config.yaml
train_examples: 26041
num_classes: 38
qk_norm: false
Rows from block 2 of a small sound classifier, named by matrix and row number. Rows with one number belong to one neuron. Each number is 128 + 24 x the weight over its row's rms, rounded and kept within 0 to 255. All counts start at 0. Numbers have three digits each.
After each neuron's rows are labels from the 100 clips, of 14848, where the neuron reaches its highest value: "strongest on" is what is common among them. Only what is clearly more common there than usual is listed. The data: synthesised sound scenes: up to three everyday sounds over a background. In brackets: how many of the 100.
# fc1: MLP up (model.blocks.2.mlp.fc1.weight, 1024x256), inputs 0-127
# fc2: MLP down (model.blocks.2.mlp.fc2.weight, 256x1024, transposed), outputs 0-127

fc1.374:115133128136137135155111115095129134165106159133097162135135153107132186079147148131144163138155169132150118087115153145094151119138121109146145160121139115094074137099113082149147154104095149104130139105129090110118139143129137150094118145107129125130120124097143133106115147117141126116123123130151201112098103130148152164134127113116128120135121182142115118134110138127145148155153
fc2.374:118123151140118123124120109104061139130089087171157146144090116134093123134110155090142161122177127125143134127107150090118127113123130169117117091121122104153080085128111102101127124146143131106147194125130143096160145119118136109126113158159108154131106092121099186110134103098181112107141141128165098125116158150137118179131111121119138135110121107178153134156133147155158136128149
strongest on: siren (90); first sound: siren (88)

fc1.505:123132145104122124088113141118104117102135067125115161143145158119117144077131174123134123172156129109130100113127107110095126114119130149130099142114112122113134157139131096147170142169129170124125169120179105104147138133164085161145108105133144103115087154095126143145112146114113155156121145150123135124152116156126120139105144157123104116117119150093093141120084153141097109183135
fc2.505:136124187110149137078110147175113131114106134088115116106104155150152165124113138139080138158118122099085110121137141123084123109125106091104091121168115121140143116119104157097095113098102174106131098134143134096161153125126151149110128117134148155154112128139127100146125154152159164123138137108131133144135128142122073158100150134112112149145141141167095123144118156155083087118130
strongest on: speech (43); bird chirping (40); first sound: speech (38); first sound: bird chirping (33)

fc1.725:134124124103153136137140127112125144182152142134081163131175147135167158106100130119111122148137123137141146124118090148108115118113120087137124116097141104113139130127063103162164156164202121116122135118137158129149109119165127131126125100123160129147095118157152126134151163168114142166145135134138137123100137107104109154114141117119115079093171135156085141146110115087133113127165
fc2.725:133092150121115123119152146154133142144116153164117138114136129136187110145119051093116103102108103083123092133117118091088067128174141083127184157124132134141147143141138136095126096150125157095165113146149145136178119127144180123152122136094068116137119127124104127119149131145136124150150119151145134084130147120123137157094138122166116147138135142093139165146099175169161105089148
strongest on: speech (100); first sound: speech (100)

fc1.72:110167142148164116099117086104149137169107124157118132148131177106111150122136177141140151112137164124143121105118125157096157095127133126113142115127137105101101133077086071129125144137108136116117159116158108091108163126156122141109139151129145126131150113109135152093160129150141131154144138129173178117127129124129136174160096121095156127137113153145066108158122106130136133139168
fc2.72:143139138126102173086083127080119131126091120117093152140135092142136105131154101081115147121128178126144127106066124131136130113118160134123139107115158130135135133111103109096132104096090143135185167119152128091164146121130134162155073092095103136112112120096070154097106102102154112141143119112132152125135131133094082156114147140111133149146169135141130150145124128132201140108140
strongest on: footsteps (100); first sound: footsteps (100)

fc1.202:112134105135147084163114125096146103172156074110149104164122158162094134124148160142140132093102117100101134082119108112095107130131146137148121093129116149097126167110113118159153154168156174163110159116130122140135116096148101110127104141113118165166141137109162121117152133137115110142129158121130150155116140109109172113182074115142121119164137137137110097147126120080115126137160
fc2.202:140091104076093140129106126127107107129106135137171155157139086104118094145128112132116099126128072075107103120118090105132092112110145106153155124117168156099154101167120103131115152136160144114141152144140164144188119133162114156149117169113119140141126145161154138123149104068121109119150141128143090111099145140141096152098118142102110116172148164134145177159156157114149156121173
strongest on: footsteps (98); first sound: footsteps (98)

fc1.591:076169125148119087116144060118105147160112158125085124125147124135160153138129126136182160103118127159137126079142182161111189150143156109135132123101136138151128123130100116178135151114123127123136116109119114126113160131111140093067165134136150150137143092136145148108100134161146111102126145105183172132131143123156135166127107135099172073162107154118104085128132147148131121119152
fc2.591:115103121119111122082138121134102130153151122167088138116162107102136104082102146094104186147128132162145130146141156173143120145134138106116155149128123158143092094142140120136131117122143139088143135182090106128116131159145137096131141128150132125091106110105118088076121152146085092130129136120146175100148117099105112177125144125147167104105124136148081109175116139115168089122122
strongest on: siren (100); first sound: siren (100)

fc1.498:110151123148142139107109133086109097147141132123156132131122195123108131111145193121156144117155124101148123072128145126142117111155119133144119125139110144065087147123093082129113155152081159097084125122149100125129149092162106138059101141108109123166131127096145169141151130149131125120121156155147154093135140131142124159156086119093086118139125159142139124159151120095122122163153
fc2.498:130108134144127113123091120104113086072088135129142133098193136105143145176117116138107082149076114146112134122153150113092122144114121124162139119128165094148136123137149118147147152115143127125121167123108122122110133093145130120102092104141112163096115162129113117128153122119140090112137151098150128143126096095143137164067117106116077140196129127081093081128100126142129123145137
strongest on: footsteps (99); first sound: footsteps (97); number of sounds: 1 (61)

fc1.149:113080134133135118148085099085096136139091167142134174126147155113157161144146144168113121110166130157135083132104136167107149111138131147101139133095126077115109093095138158102092140112160140128151138058123167114138169159178138194150159171129139107142150141131142146109149145118134143075127117114151119106148056135147113162149117107105120153108123188158120145141161117137097154132107
fc2.149:179078138124128136174096133151118172108146157121135135108145133130133134121135123136103143133180137149120124161116137126110137143147118124105114113107121081170103124114151154120131138107119120146123125158120140111108163131152136091131128113136154120139125133157134129141138152103118141060119075082086111154158085140132155127141144135123100174106161121117136116158128160156125178091116
strongest on: frog croaking (100); first sound: frog croaking (99)

fc1.189:121138146128141148072125149096084143147148142151084148161140134151132133089136149132125135110196152126152094112109117148138119134096102094161113141097129088115111127090114097113122162199145130126111180124154119109146124119169122153130112114118119135147109132097117183130145144163104134133116180114133114079100105141136107135142121112127114106113168135133103154135101140098113107120137
fc2.189:124120131124114142106108181106130145117101169126114125115124084159161134126149111139094154084098139096133114128101154104097091119181133102111128165103165105160125111112108112116074158133160139146167099122132090128119118108166163153155106146128120099114151116158092128156134102120127108138125127128132088102140119160164129148090151142148110125171156122091126136144109140143124115119139
strongest on: speech (99); first sound: speech (99)

fc1.175:132103139179106153105114107062098160123092138111149166148141136118165129133123135148122157139142113146151127136060152190137136143134086168112115107118146084121102155125112147117133121116139157122148137137162124132125142109182162174124162153136136125135151122132106125105144103161133120108154128095167123135129092119143081163137094114105182147134118164107113144145159146124122086117115
fc2.175:174095143135104159134070145101120138085135103140161141146110154118112131107130151175097104172166115138122103150113144114148123087121137141114120138154108100171141111134138165163149102121178138145139154162099147150125119115110155128112143158168138125164122126162124165148117132113111113057119145096136123108162120095160164113116125112117137191093088155117150131138145171149089133112077
strongest on: frog croaking (80); first sound: frog croaking (80)

fc1.115:115139077124132105132150107127138136100168148102080137149122101094094111128121132100166148125138129188161122130118183129123143143086121099163147130133120120154103108104127110101116145152090171130109143123143105136155137119145129121110161114117183136066112125105120131116100125147154088110127131092095103147086068086145118148153122096165139140127126118131137140115138115156121146105152
fc2.115:143136130157127102131121106112142150100132156112116126140129106107102138154081152133096123146160107095114117126101163116105118141069088162153172085109147126142154149125153133120128118136141127155092147155143148121140152116142133141147106136109119172106163112129117146122123136126150118152129116153115113139183131117151106121110104105107137145135150121126122160147102172120155137127131
strongest on: siren (93); first sound: siren (91)

fc1.181:117127142097156167077120147092074145112139124148056168157157153136126159084129117127158133133166151130151117113127131138126114124124144120166128131104125097125119131104084063131120166178148122119126151116115129130148121127182102177153123092101115144138094137136158167151149156128091144154120117116136139085128079099108122142128130129130083078115154146140117175142119119118138118154144
fc2.181:156092155106120118123133162134087149131136112142115084149148106145132097120152087131068070096109136105113082136123153123053086107194143135104138151151108115148144147119127145139106141137152152155158111136074118121143115125144138127158143124124149085116122128135130115140162158132125100165119114127145132132121104132115105136095170082153130123164156139150108113147110145148110127138150
strongest on: speech (99); first sound: speech (99)

fc1.85:115150175146162136080150130112102181129132128137077138170139146169158119121095116127125100126121164174169133123147133159132139126112137131149115111113097095129120114065093062110142121190154131132119153119141115107139119158171172144137159115095117139157125098137115139116142164120107116165117115135109096123099086101156126144111124079129117102113167125168133151145097125134141094139121
fc2.85:137110179116110134103148103146116140102125151149129124100160097124179160087131103131083096094145140121150105144128137119086109139149085111156134153097109113152129113061110131134071078157138148141106135089136105126111118150152159118150147124116117163163135127145084154130160133130105092165100137113145123122128098092134117160100166067154104123127140129131095103106088139092137117096098
strongest on: speech (100); first sound: speech (100)

fc1.199:126127141123124136114123127102129147100159124133141176152123143123140141105138154118129132179108142128180128123104156135139123114117116098157106069118139100132078169117085047169126111164164155115160104121107130124170122112160138167137096077116128118134092153138155145150083152155129136150108144083109151113133148115121107148137115123134114092115182123168111124139123099121130105188172
fc2.199:143106133119109131110143148108111130134145111152139100128153105126149125100083118109078088158147105140157137111160115139102055147167137137159176140153066145104136122122092110122140084152180092092109132085120128134128069124151156144126153082110139112136151104105114089115140137160099081134166095172120124099141119135133155145101109101151100108125120131158098098158101167123152102097140
strongest on: speech (85); first sound: speech (83)

fc1.303:132133094146121081097132106138121112174136126095071125133115155121134140110127158178133129132102208090144140154115135176092175088134122150101156151110110066124113167130123123129122157101133177181109130109123117110133142128094139192150117145121085124140159091136131108139134112116187111106105127093169145168079098141149141106112140129097137115158112138136114129098122099168089139152136
fc2.303:159117125105187129136143166135130094121141102123139107154131147138116123131139136130116130134108085115130110166119100119141114143116140146105139163122104161147114133096149143106192155130160129149129092180091132129137097129065109126125091108096142159150145112089154100129126109115092100110145099099107150146122147114131088118071155134119099154151137164095130160166130114171086136145154
strongest on: spray hiss (65); first sound: spray hiss (64); crying baby (46)

fc1.318:144123141141127103130075087105126111100119135104172149136145112139139133077108148141104128147110119124161124136111107161101143141129114153130128063152132099138096160126071154115174169128157173150143121130112131103129171151105129112138142126170142122141085105124147137122130109125166152133121179084129150154125151122131124138154125091102154174144138167107145137149141129152092119157127
fc2.318:114138138185116136141086155154139147098100088113170111163124135125099124119141134118137111145182140138125105176132157121128135105154131118149128150120135150193181116119167164141124111144147112170143144147078110157133089125117133100128110090168153112114089154188115113106135127095128059105120102085154110124157136115137158111118162103126103146115132094126126169124145151137093167137106
strongest on: frog croaking (59); first sound: frog croaking (59)

fc1.656:122120147185119140132074095112142122137097144124103137126130165129129181129150116124142128153136139141108112135067145156133135152114116124141100097147113097125110139102100127146129133096181177121134144100152114095120157139119132144139126131156148139148137158123117127114122108099135108120134173095129127084093107131173100125131090110120157150137149196163093125093116153121149150130142
fc2.656:175147150102113135108094102131131113093122137134134130127073108138147112101112145149076146140114126139089147099090135133121138146103125159126114145131136153136143162161115145130107142153081145117156131133107123140082099114142127145125117055140184114125113099145120132132152130128098140140123114125139142098155152068144127149083135147145127120102161127130114117125120142118066109141084
strongest on: frog croaking (100); first sound: frog croaking (100)

fc1.625:126117146126126135157086107101115140148111157136105155151142153123125153120166164142135125140176135156124107118085124123147128065105142099105078098115128099120116132109153154144137135114142152130124143100104142120132164176126106151123137193133170113127186147116146148130157134151112144073117130111161127108124115148160148160096105074092126154107124169144155149141168095139119173105117
fc2.625:099092147124114145130105175099145161155104107152129145142168176131134126105111165157081149123125087140113094149089153146129141095140149156110072103127119095165167144131140184161139138132111144103132158152130129114119151131133130158113133151112128120150147139152122108100117171117087076097160112118145136143151123092145116138110131143115130150134142152093073114106102147109144134140075
strongest on: frog croaking (99); first sound: frog croaking (99)

fc1.420:109161136126137151151152078119096114158138099153132105123116159120149196106101176121137124104127127100113119120139159123118162094115103126123109111145161099119140136077107082131069130169090170111114181132148123095146162117138120146148127184140154150152122134129110150098159161102146143151099149094140151119145184138164121109166144112133140120119128114102105087121106115087115152202169
fc2.420:128085147117144103178125098138114135162137168129144134094146169155113160094119169119138104110127082121115133154153176118137108113143089119118105107104132139138086084114104122092077146114094128140109135130172150140122148112149103118138167164163143126149143150085149133099161144124102134083126164105177146123113154136179106125111095106104146120136094148100119099124141104108117151142155
strongest on: footsteps (98); first sound: footsteps (97)

fc1.350:134138119115125114112116150104121106133135122165082116183137118113107144114130128088142131125142158116173131150150134170133154124148116118104085098128115120144053131111147139112135135088099140168120133091095128099160176144160105106154144128165107117146118109086127147094127125154149141111098174097114133130111119123158125114147118119136147146152102135148114126089171114149104132160150
fc2.350:141135133120069139099114122123091139126100110081170143146119147115125117146153124095108159142143131118126117128066097094142132138127127169101113117148147096096133121119139142121151128099164113058150159112109143112125163143107187145132082119172146138127157137172127104162151130115150097130113094131110138126139148148123107130132133138099111110117159109157121117110085153187145141116128
strongest on: footsteps (79); first sound: footsteps (79)

fc1.236:116123145146107134140097117124147102142113131109144156104124152135154160111096122127128137144126126111116123119114116129105118121117150114111123110114167108137129109128101128159129105105167203108170116109163157119117169127130111134115138114186126092163117118140116127115118180126174166120132158102129159092123148157170148158152124140124123137113110158085089133161120056142132127139174
fc2.236:134101159131174131099102119116093167110150124131117129140132133139114101065133165127121149140172155154110085184124170147094139133113107155101118123114113102187114119121124151154119112076112080136172124125083149107112129158119153091132136084142173092094122114115137142129090178116114111122120109125177154118157135139131103168107128116136150117093138153156125143149114139123124145147125
strongest on: frog croaking (78); first sound: frog croaking (76)

fc1.437:140150121131190113141143114116131130150121114100093106099075147155112096140136160143149115136116157144131077117121091137125129085146085115151115106123149145140143127133063111182175162137117144117143108118156159109099136175116145129108090170103118147129167102105141118146115134124155156171116159168128157111154136150113127112142106085071139109122112120143103154149118122118138094149124
fc2.437:141119108155112111156112106112145082126144138095143119109145121148124141152113123129142118097086097111117149087145098114149115134090155131111123090116113166074131124176177161127156155116144131111121096126147168139114162140086125147111167155148132130139176138121150082160125098119152164129106144142097145131119105152130137127122115159115181129108105145099144140106166166147138157132116
strongest on: speech (52); first sound: speech (47); whoosh (33); first sound: whoosh (28)